From a checkpoint of a small model that answers yes/no questions on an image's attributes.
Model: 13.7M parameters, 32-pixel images, encoder norm layernorm, encoder activation relu, encoder depths [2, 4, 2], encoder widths [128, 256, 512], fusion encoder layers 7, fusion encoder norm layernorm, fusion encoder activation swiglu.
Rows from block 5 of the image encoder of a small model that answers yes/no questions on an image's attributes, named by matrix and row number. Rows with one number belong to one channel. Each number is 200 + 40 x the weight over its row's rms, rounded and kept within 0 to 999. All counts start at 0. After the name is the row's rms in percent of the matrix's.
After each channel's rows are labels from the 100 images, of 14976, where the channel reaches its highest value: "strongest on" is what is common among them. Only what is clearly more common there than usual is listed. The data: histories of elementary cellular automata, time running down.
# convs1: 3x3 conv (encoder.blocks.5.convs.1.weight, 64x64x3x3, each kernel summed), inputs 0-63
# convs2: expand pointwise conv (encoder.blocks.5.convs.2.weight, 256x64x1x1, transposed), outputs 0-127

convs1.33,107,189,210,230,175,189,130,218,198,146,199,164,215,223,217,210,250,205,238,181,206,203,163,162,232,245,242,301,243,155,179,179,191,265,181,191,271,198,231,250,207,171,240,261,178,180,263,146,227,177,280,165,193,235,165,212,251,203,149,233,209,203,331,226,198
convs2.33,091,198,235,168,220,220,251,187,254,232,176,220,219,227,178,241,209,222,232,237,289,211,240,180,235,188,196,221,199,169,237,217,196,229,280,239,239,70,209,154,212,212,231,210,202,184,222,154,205,146,178,179,255,210,215,158,163,204,172,162,164,158,215,211,161,142,173,163,183,168,279,239,214,215,233,211,197,189,160,206,168,201,215,189,219,125,200,175,304,160,170,167,148,203,219,200,100,244,231,200,169,135,234,57,171,197,224,120,168,201,191,152,186,201,174,198,271,174,180,212,174,177,289,231,203,183,179,216,93
strongest on: large cells

convs1.21,147,213,161,169,177,148,201,204,209,217,181,197,211,161,196,216,249,106,143,240,189,173,210,257,141,203,229,238,189,267,158,211,186,224,132,131,275,216,188,141,198,212,165,261,206,185,142,241,191,261,211,166,240,249,203,229,179,262,170,294,195,209,118,206,180
convs2.21,127,262,189,194,143,230,173,192,216,177,162,189,288,188,256,177,229,195,154,223,211,132,204,212,197,185,202,212,155,208,178,181,150,111,181,291,183,274,219,216,147,224,136,158,170,202,210,146,174,240,318,166,298,260,221,151,231,183,171,220,215,192,185,175,213,186,223,181,181,192,260,174,235,180,174,151,187,145,238,201,227,241,173,151,223,204,163,234,181,251,191,182,217,195,293,168,358,129,242,206,223,261,225,163,183,198,156,186,255,194,229,209,258,165,211,197,121,216,202,159,220,229,217,141,190,240,191,165,267
strongest on: 110 turns on; large cells

convs1.61,095,263,151,279,206,204,225,227,220,310,216,246,167,237,169,185,279,167,258,196,223,184,190,204,156,195,170,245,178,294,200,209,207,224,119,175,205,198,213,208,304,200,169,176,176,214,222,233,199,238,163,226,226,209,172,254,123,228,196,216,192,175,150,217,253
convs2.61,095,144,173,288,189,297,168,227,191,197,201,194,94,183,199,174,196,120,161,179,260,260,129,203,185,117,231,221,106,169,139,261,181,304,191,214,199,139,216,188,244,160,235,160,211,173,184,331,185,181,171,163,185,188,174,230,211,223,236,205,194,179,201,191,234,202,131,220,251,209,233,242,273,254,185,155,250,238,205,170,243,130,193,206,209,161,197,236,194,160,178,185,208,190,131,227,199,158,244,145,304,248,167,189,207,163,190,188,191,191,236,208,261,166,145,183,207,215,146,204,221,219,187,176,106,233,181,193,161
strongest on: large cells

convs1.14,099,284,212,271,179,152,130,228,210,147,153,141,206,230,176,193,137,136,166,178,176,258,216,201,186,149,206,185,184,215,141,197,155,267,106,217,238,166,190,230,176,184,168,230,180,307,263,207,181,149,224,215,223,207,228,204,179,203,240,171,167,151,168,200,182
convs2.14,102,226,212,132,164,163,204,208,196,166,275,191,208,203,180,164,185,198,228,162,112,226,227,205,162,215,182,235,158,220,282,196,163,167,224,176,203,140,150,183,170,190,223,219,155,212,208,246,264,183,145,182,198,137,188,271,255,173,212,193,278,192,139,184,209,165,168,180,250,221,141,206,191,218,141,185,178,212,205,182,204,229,265,183,262,196,168,228,213,231,144,205,200,220,254,111,233,265,192,270,173,214,148,189,169,137,334,250,152,196,217,178,197,202,256,196,256,191,186,200,184,213,220,208,214,272,151,176,157
strongest on: 001 turns on; large cells; 111 turns on

convs1.62,099,205,206,239,152,267,158,226,181,173,215,229,187,204,206,206,260,167,182,231,166,226,200,198,200,171,139,130,201,293,188,185,105,179,212,160,141,202,171,141,258,198,113,204,177,263,161,219,162,185,235,253,216,216,204,116,197,223,135,230,165,164,225,134,193
convs2.62,104,191,188,219,219,218,193,176,188,237,226,179,168,211,216,184,186,157,184,235,279,204,201,192,223,203,133,197,232,193,241,228,211,259,185,277,214,214,232,203,150,171,221,133,144,157,216,334,209,239,191,179,201,172,222,206,195,167,212,182,138,210,117,159,224,201,213,273,246,214,224,237,189,194,227,191,221,226,242,148,157,181,225,260,211,209,173,220,238,192,205,195,217,174,180,129,146,233,262,196,205,209,174,275,238,182,122,209,218,228,190,135,219,200,172,159,153,147,211,219,185,179,213,231,210,179,175,148,112
strongest on: 100 turns on; 110 turns on; 001 turns on; 111 turns on

convs1.27,088,194,223,170,238,210,268,148,148,218,202,193,137,233,156,204,173,224,185,210,248,186,197,122,169,163,198,230,212,189,206,169,204,221,298,256,208,191,204,253,90,192,220,144,210,124,170,248,107,182,193,184,176,149,227,194,163,194,179,180,208,281,232,140,193
convs2.27,093,186,121,241,140,183,269,205,169,207,165,201,171,165,171,250,230,186,190,189,185,175,217,219,168,202,218,218,261,182,188,167,231,191,76,181,214,168,196,235,214,232,194,199,163,188,264,231,264,201,202,178,206,148,203,204,212,215,227,234,204,223,186,188,255,141,166,108,188,224,242,227,154,209,257,190,233,180,217,233,236,247,189,191,212,269,159,142,155,192,223,277,263,159,100,224,156,184,241,205,278,264,251,223,194,169,169,119,234,238,247,248,158,215,205,168,203,210,219,167,203,172,164,232,124,218,221,182,182
strongest on: 001 turns on

convs1.13,089,268,215,231,173,203,235,251,202,162,255,217,254,147,180,182,188,216,210,205,210,193,188,177,194,157,120,89,191,209,175,199,196,196,184,119,186,175,231,177,264,176,185,144,232,344,165,178,170,189,178,195,192,208,155,130,158,195,248,206,166,158,239,202,181
convs2.13,112,206,209,195,165,166,220,151,229,201,263,211,344,204,163,253,189,218,228,225,171,200,146,239,248,164,157,221,196,194,231,264,168,187,145,195,223,179,252,165,231,229,173,242,139,215,242,344,222,164,182,316,238,222,193,175,167,159,178,208,397,216,226,225,235,209,324,203,173,234,212,157,197,205,195,194,229,207,217,175,172,227,179,286,171,163,124,199,176,214,218,178,247,181,172,231,119,135,188,226,224,305,220,200,178,151,182,202,195,202,174,175,168,212,238,159,267,226,174,224,164,211,152,218,173,144,186,177,212
strongest on: 001 turns on

convs1.53,095,220,248,157,198,195,156,176,171,167,201,180,142,201,175,177,196,271,204,241,230,233,202,242,231,115,221,209,123,167,166,214,217,135,212,224,183,182,172,252,132,172,181,223,154,154,146,208,139,196,170,178,233,165,186,140,212,212,110,139,237,218,208,92,165
convs2.53,111,191,238,232,148,187,192,181,180,160,350,175,261,211,167,195,185,198,229,149,155,220,212,243,191,245,148,176,181,247,178,199,183,248,171,207,128,233,157,181,185,227,222,204,132,160,230,234,202,174,256,276,228,200,173,222,207,186,192,225,366,218,218,218,208,229,219,242,256,205,161,184,210,188,223,227,255,174,155,194,208,205,186,213,154,237,238,229,237,175,212,220,196,154,186,228,190,273,173,233,146,313,179,368,202,212,208,197,222,155,188,236,209,189,160,219,230,203,213,197,218,285,156,230,152,178,209,156,224
strongest on: 001 turns on

convs1.15,118,144,153,237,241,158,145,253,208,194,211,156,192,217,208,179,208,238,205,149,209,138,180,217,284,272,215,252,215,104,160,183,267,172,255,207,127,220,221,194,187,205,147,208,245,250,205,206,199,177,202,138,203,184,216,201,241,178,184,171,222,213,316,161,246
convs2.15,102,151,175,166,239,146,202,204,126,212,251,203,257,214,265,189,217,181,184,178,238,169,247,194,227,106,194,194,166,255,182,180,228,183,193,211,192,216,245,165,191,190,142,145,221,222,239,213,197,211,201,253,158,150,180,229,210,206,221,179,315,146,171,225,226,159,132,218,184,201,220,211,237,203,169,193,250,205,169,199,166,192,180,89,194,246,174,275,239,133,215,194,185,158,188,150,60,137,206,201,172,209,196,277,228,270,276,169,225,187,145,241,287,262,223,217,203,179,172,204,212,294,203,221,236,230,174,203,221
strongest on: 100 turns on; large cells; 010 turns on

convs1.38,102,156,231,180,164,193,128,216,153,196,192,117,183,136,225,222,230,151,220,190,216,220,201,275,176,181,214,160,153,153,123,212,148,115,206,173,246,236,219,201,142,197,235,176,162,171,223,196,314,232,201,197,187,196,197,196,150,183,202,249,208,275,183,252,260
convs2.38,095,149,167,219,246,181,261,213,192,208,232,206,186,180,246,196,189,134,244,166,103,201,157,128,199,221,188,215,214,201,176,245,237,237,116,290,232,224,190,223,195,219,231,188,230,146,173,171,172,217,208,280,182,211,245,255,160,138,223,155,161,153,142,302,202,230,240,231,144,144,177,176,149,196,124,198,226,224,189,212,253,206,91,158,175,179,158,212,155,199,263,224,160,201,312,172,221,150,159,218,197,173,163,198,206,250,108,188,174,219,227,241,197,232,200,159,244,195,228,192,182,203,237,224,274,215,181,230,183
strongest on: 010 turns on

convs1.60,127,225,197,174,227,200,188,287,186,193,178,204,215,239,185,246,254,206,203,197,167,232,205,200,193,158,204,257,207,252,138,213,233,285,171,226,232,247,162,216,202,170,215,149,186,284,136,183,142,201,150,207,204,168,220,86,189,232,115,212,220,165,164,126,142
convs2.60,112,187,233,199,209,185,253,192,171,181,195,175,152,238,236,256,189,191,213,214,172,183,170,187,163,183,213,164,207,186,175,130,174,380,187,199,181,276,185,209,193,191,176,259,229,244,232,229,186,224,273,214,196,199,182,160,231,203,196,194,144,179,229,157,303,185,109,144,161,194,196,205,275,209,202,179,167,227,138,242,156,163,176,318,188,180,166,244,177,238,222,206,204,168,205,308,162,198,246,174,236,260,265,145,233,229,186,232,261,184,176,173,314,203,217,202,245,183,216,193,203,136,116,201,168,199,206,214,221
strongest on: 110 turns on; 001 turns on; 000 turns on; large cells

convs1.32,081,207,294,89,244,221,219,289,200,226,220,206,171,191,221,156,186,225,239,232,216,184,158,168,213,229,224,204,142,175,275,163,283,278,239,232,212,217,223,217,171,206,239,155,213,258,262,225,185,164,200,254,193,208,194,214,218,176,262,233,198,205,227,163,268
convs2.32,105,172,257,163,199,221,262,190,157,160,116,167,210,252,141,212,193,173,255,201,179,103,227,277,207,297,200,159,216,203,183,237,197,98,203,155,186,238,214,181,238,264,195,152,147,241,235,97,234,176,173,83,188,199,139,249,185,155,220,205,128,224,225,176,245,227,246,204,276,239,196,148,226,231,274,248,207,198,196,174,193,171,216,193,234,221,202,211,172,166,235,177,195,152,195,243,99,232,193,231,257,228,205,194,168,218,212,216,248,220,204,223,251,229,244,186,228,245,205,178,167,201,201,226,174,291,201,178,204
strongest on: 000 turns on; large cells

convs1.40,092,327,186,152,200,220,160,165,173,149,164,142,177,217,189,222,173,161,175,210,218,196,203,197,242,178,268,206,196,268,187,206,244,191,201,179,269,188,172,173,223,226,197,200,161,264,263,175,251,192,131,130,221,206,217,206,204,197,194,225,212,154,304,157,117
convs2.40,098,254,255,221,302,200,211,244,207,223,175,197,167,166,266,126,193,196,166,213,246,224,135,152,158,90,243,207,201,238,262,204,165,212,235,233,174,149,156,189,208,197,229,181,267,268,203,167,211,249,213,156,188,215,195,217,163,192,221,179,147,147,254,147,292,189,278,118,286,245,197,245,245,182,176,193,108,204,214,228,129,142,223,237,228,182,149,166,196,127,224,203,166,232,241,265,182,211,185,201,269,192,205,213,215,187,252,148,140,193,147,174,99,295,233,209,163,226,261,248,194,186,255,230,170,203,193,224,199
strongest on: 111 turns on; large cells; 001 turns on

convs1.43,089,194,248,198,188,221,178,171,150,166,188,225,237,152,171,90,147,281,197,277,213,198,203,242,210,276,185,278,190,222,160,183,209,151,199,204,149,149,222,272,156,165,209,234,221,108,217,188,206,270,178,167,205,200,208,249,175,227,176,178,183,192,259,175,248
convs2.43,106,206,210,202,253,242,191,213,206,134,219,155,150,226,183,204,180,189,210,192,252,146,211,144,219,240,176,223,168,216,181,162,237,186,178,162,201,139,226,204,193,244,136,207,221,176,182,197,214,193,150,224,194,212,214,138,254,241,204,159,125,194,182,199,219,162,226,160,187,222,171,235,196,195,224,240,261,221,228,246,260,205,191,172,199,198,271,223,212,295,238,195,141,202,193,246,187,220,205,255,142,144,195,113,190,247,257,175,188,196,240,286,257,259,269,226,236,206,201,240,230,156,264,166,206,195,221,184,135
strongest on: 010 turns on; large cells

convs1.37,114,158,212,166,233,217,205,123,188,223,243,211,181,183,204,191,210,217,218,178,202,274,207,217,233,173,238,109,125,145,279,228,197,117,178,180,158,173,216,186,242,230,134,262,149,89,200,168,265,207,213,188,183,223,187,136,194,196,163,190,188,189,217,263,229
convs2.37,107,164,214,192,230,231,178,152,222,174,175,175,192,213,189,159,247,202,214,201,132,148,132,161,233,228,223,176,131,196,148,238,186,135,121,228,208,284,229,207,166,191,200,175,242,236,158,189,192,217,191,226,235,183,165,148,242,146,203,190,169,187,229,202,154,223,217,192,285,179,181,238,172,208,211,179,199,215,177,221,220,251,232,239,238,188,214,223,242,209,205,162,220,193,185,221,142,195,174,187,272,167,232,229,171,179,160,206,186,210,141,265,201,203,191,173,228,196,198,188,172,159,116,144,200,165,213,208,176
strongest on: 111 turns on

convs1.39,085,201,92,127,153,200,183,163,170,243,197,192,215,240,194,237,194,182,197,198,180,194,197,162,191,234,204,182,216,303,175,218,133,292,189,235,223,224,145,191,210,155,208,200,168,255,190,146,133,206,109,196,252,255,187,252,237,188,211,173,178,170,122,165,198
convs2.39,104,167,216,215,160,199,167,177,154,221,181,257,206,149,188,218,201,179,190,194,138,294,150,285,185,195,224,209,207,182,204,213,193,159,230,175,206,199,173,199,211,250,250,196,237,213,151,252,180,205,175,234,167,225,211,178,158,190,178,256,368,126,209,251,232,137,303,152,133,188,169,237,227,187,205,247,155,252,103,179,212,153,140,148,215,165,124,196,266,157,185,251,151,216,181,144,318,153,220,211,210,285,179,270,111,160,187,265,209,251,248,217,196,207,214,153,188,204,161,158,182,239,105,187,123,171,215,254,201
strongest on: 001 turns on; 110 turns on; 010 turns on; large cells

convs1.30,101,165,248,211,181,196,260,193,198,193,193,219,219,142,207,260,229,167,196,219,180,240,249,229,148,249,248,237,183,183,170,201,206,308,155,203,271,207,211,242,276,164,248,189,212,167,204,192,258,210,212,241,230,207,190,222,180,199,201,229,227,164,43,254,198
convs2.30,076,149,173,142,209,246,280,243,224,254,202,179,197,169,168,211,162,170,145,223,176,207,167,220,156,177,183,196,141,154,244,239,216,190,207,213,265,203,234,142,235,180,202,292,225,217,170,247,213,164,180,177,280,188,221,150,216,244,169,225,196,235,205,186,244,156,192,212,205,232,254,127,285,221,189,236,139,197,153,227,206,136,186,202,181,161,208,198,166,207,147,236,199,191,272,214,194,146,185,127,240,52,201,104,246,178,181,194,214,195,213,185,179,154,178,192,157,195,178,163,176,133,95,192,218,191,116,144,212
strongest on: large cells; 000 turns on; 110 turns on

convs1.45,087,123,194,138,195,98,195,90,190,261,191,194,171,149,179,269,198,172,225,206,207,169,196,168,165,244,170,156,124,166,177,171,193,200,182,261,219,151,177,203,185,121,250,249,233,168,151,198,262,206,199,219,167,183,204,178,229,198,143,198,195,255,156,201,231
convs2.45,090,168,248,176,208,210,203,192,226,200,212,177,104,190,174,186,230,135,176,206,158,133,189,178,249,294,218,204,198,181,188,157,212,174,158,248,219,240,153,196,222,177,209,233,248,151,192,260,194,174,229,175,99,208,266,198,174,162,145,210,167,191,163,198,212,155,161,179,213,200,163,188,162,191,211,195,272,177,251,243,233,206,217,283,230,196,180,209,249,189,166,142,241,280,189,194,298,189,160,162,281,266,275,249,229,222,179,141,141,231,221,168,260,189,130,168,185,270,204,227,190,230,162,243,164,291,184,226,166
strongest on: 000 turns on; 010 turns on

convs1.63,132,205,151,263,183,184,205,89,183,259,184,209,190,204,219,228,199,208,177,202,204,179,215,208,187,171,127,244,220,179,200,188,202,117,143,181,201,209,252,218,215,203,225,200,195,21,222,165,226,197,197,255,212,156,199,205,206,184,213,172,226,219,141,219,285
convs2.63,113,217,202,221,234,236,206,258,159,182,125,165,126,149,154,181,152,200,189,228,269,252,244,178,190,219,159,190,204,212,178,225,210,184,209,200,237,283,187,182,180,131,141,203,207,147,112,149,248,204,239,205,230,214,211,201,178,215,190,181,261,211,226,176,164,181,182,160,250,184,145,208,196,178,175,183,175,189,216,196,211,207,247,221,202,186,186,197,196,280,209,208,139,193,267,122,183,220,173,142,173,73,223,199,163,278,221,149,241,169,213,206,277,161,185,143,208,180,175,195,144,124,312,198,244,170,212,200,204
strongest on: 011 turns on; large cells

convs1.4,112,137,245,188,211,238,234,188,215,206,207,237,258,228,249,214,314,204,245,194,230,270,247,252,173,225,271,233,243,139,262,251,199,203,266,196,196,210,211,249,227,260,245,211,234,185,186,214,237,211,230,209,174,256,183,207,226,235,173,192,219,254,96,229,206
convs2.4,090,163,146,165,278,338,179,189,173,218,170,211,213,198,163,251,175,214,232,245,238,169,233,216,256,172,209,248,230,140,210,201,282,227,218,108,199,190,222,220,199,224,204,170,178,149,220,250,199,202,173,182,127,146,195,197,133,198,217,174,0,226,158,248,173,184,238,187,192,230,230,186,267,210,246,263,175,219,147,232,249,206,270,229,229,177,222,226,166,194,223,292,208,217,207,191,216,251,250,187,226,176,226,113,174,275,149,210,214,185,165,234,210,185,209,218,205,223,222,229,231,191,235,240,186,176,199,198,187
strongest on: large cells

convs1.58,075,223,225,178,179,188,275,237,246,144,170,199,266,201,233,188,196,137,146,173,192,242,142,206,173,168,180,173,171,203,126,206,63,230,253,173,229,225,109,220,193,211,183,175,229,236,194,191,181,133,227,169,215,186,166,245,163,221,245,286,205,193,193,230,185
convs2.58,093,266,203,149,190,229,179,189,192,183,103,259,315,255,192,213,184,138,223,201,258,92,210,198,178,229,160,159,236,193,239,228,172,155,243,177,255,203,195,145,222,223,267,303,274,228,211,172,133,205,208,202,190,221,171,233,258,233,195,203,268,153,211,199,181,236,275,229,202,177,191,182,214,219,179,171,168,183,227,187,203,225,167,161,209,159,175,216,199,288,185,268,170,156,211,274,166,185,213,225,185,179,224,134,176,94,187,220,209,186,232,211,129,232,232,168,109,231,187,207,127,222,176,183,227,188,233,190,237
strongest on: 000 turns on; 110 turns on; large cells

convs1.16,097,175,173,168,236,179,208,233,136,118,258,216,152,238,209,123,192,220,210,187,210,273,246,236,239,150,197,127,215,116,177,191,221,178,210,234,125,191,196,214,201,198,111,210,220,283,134,165,220,165,159,183,195,206,191,210,216,175,279,178,148,250,204,220,206
convs2.16,110,205,187,159,200,155,214,176,211,206,337,179,186,211,205,200,215,224,266,181,248,261,130,204,230,198,200,170,181,232,174,192,186,244,186,157,227,216,193,214,239,216,148,246,157,174,230,343,219,208,237,210,192,140,137,176,153,140,183,225,192,253,223,219,196,193,201,290,210,208,149,162,174,176,152,202,261,138,165,178,159,132,232,180,163,241,255,177,189,203,220,182,189,163,170,145,248,262,232,204,148,215,239,170,219,159,264,174,242,170,287,228,283,263,206,204,267,167,136,202,167,273,177,186,185,127,251,211,116
strongest on: 001 turns on; 100 turns on

convs1.47,079,174,101,295,179,252,196,267,109,198,225,213,171,234,222,189,181,209,216,188,232,153,213,189,228,273,163,165,157,192,239,220,173,93,242,178,240,242,186,141,193,195,223,156,244,263,179,261,189,222,232,186,198,204,203,245,194,183,252,169,212,139,232,194,204
convs2.47,107,244,228,276,158,162,176,223,170,177,252,187,339,194,195,228,232,185,101,158,202,195,147,215,181,122,232,188,225,217,146,162,197,216,220,233,181,182,208,188,204,181,212,231,164,225,217,220,173,178,217,225,198,251,151,224,228,99,192,281,309,167,154,288,180,195,256,219,210,210,206,198,231,198,146,247,188,211,233,183,174,212,245,170,171,242,208,205,246,147,216,203,213,225,172,192,163,224,163,273,200,242,108,57,268,183,182,345,191,216,176,222,192,157,175,225,192,201,203,192,236,262,197,220,155,202,153,198,235
strongest on: 001 turns on; large cells; 110 turns on

convs1.31,092,240,96,261,155,170,210,163,209,245,199,198,208,180,153,210,177,134,175,172,220,199,247,173,180,212,165,212,211,187,247,191,188,145,206,202,220,122,172,218,222,230,304,182,193,100,193,157,255,200,184,211,233,184,214,284,162,190,254,202,144,224,158,273,185
convs2.31,095,242,185,186,168,255,227,257,176,175,190,213,222,184,203,206,223,170,251,225,179,250,199,225,168,142,217,210,153,223,124,201,179,207,212,198,181,239,139,215,219,167,224,209,205,202,168,213,195,220,291,187,206,269,212,198,167,198,182,240,216,195,144,229,157,204,238,279,275,200,157,234,193,169,154,258,238,192,267,204,244,245,202,151,192,146,243,194,186,264,204,201,203,187,187,118,241,235,212,157,134,167,182,242,185,239,164,244,107,224,181,226,151,171,190,171,235,173,228,230,167,144,298,219,166,144,221,208,257
strongest on: 010 turns on; large cells

convs1.11,097,167,258,240,182,278,208,179,148,184,142,161,171,171,178,112,244,268,215,153,214,184,178,246,229,165,166,204,193,90,277,234,244,222,205,202,177,224,179,247,190,227,236,195,99,182,217,172,161,168,174,169,188,235,152,262,162,175,232,185,178,173,184,173,206
convs2.11,100,226,152,206,185,213,148,178,202,188,207,240,169,169,163,120,194,228,189,205,174,161,103,234,203,198,231,183,158,200,210,169,173,225,258,233,162,134,203,231,171,223,166,217,140,132,165,186,168,226,198,174,216,261,217,189,184,242,173,213,87,254,164,194,204,222,198,243,204,185,243,192,172,201,262,224,264,170,173,179,206,244,245,145,217,206,321,206,203,229,217,174,201,178,261,144,161,230,237,189,156,218,177,257,169,232,193,126,257,220,140,225,239,167,219,221,177,195,205,209,208,263,324,184,195,231,220,196,188
strongest on: 011 turns on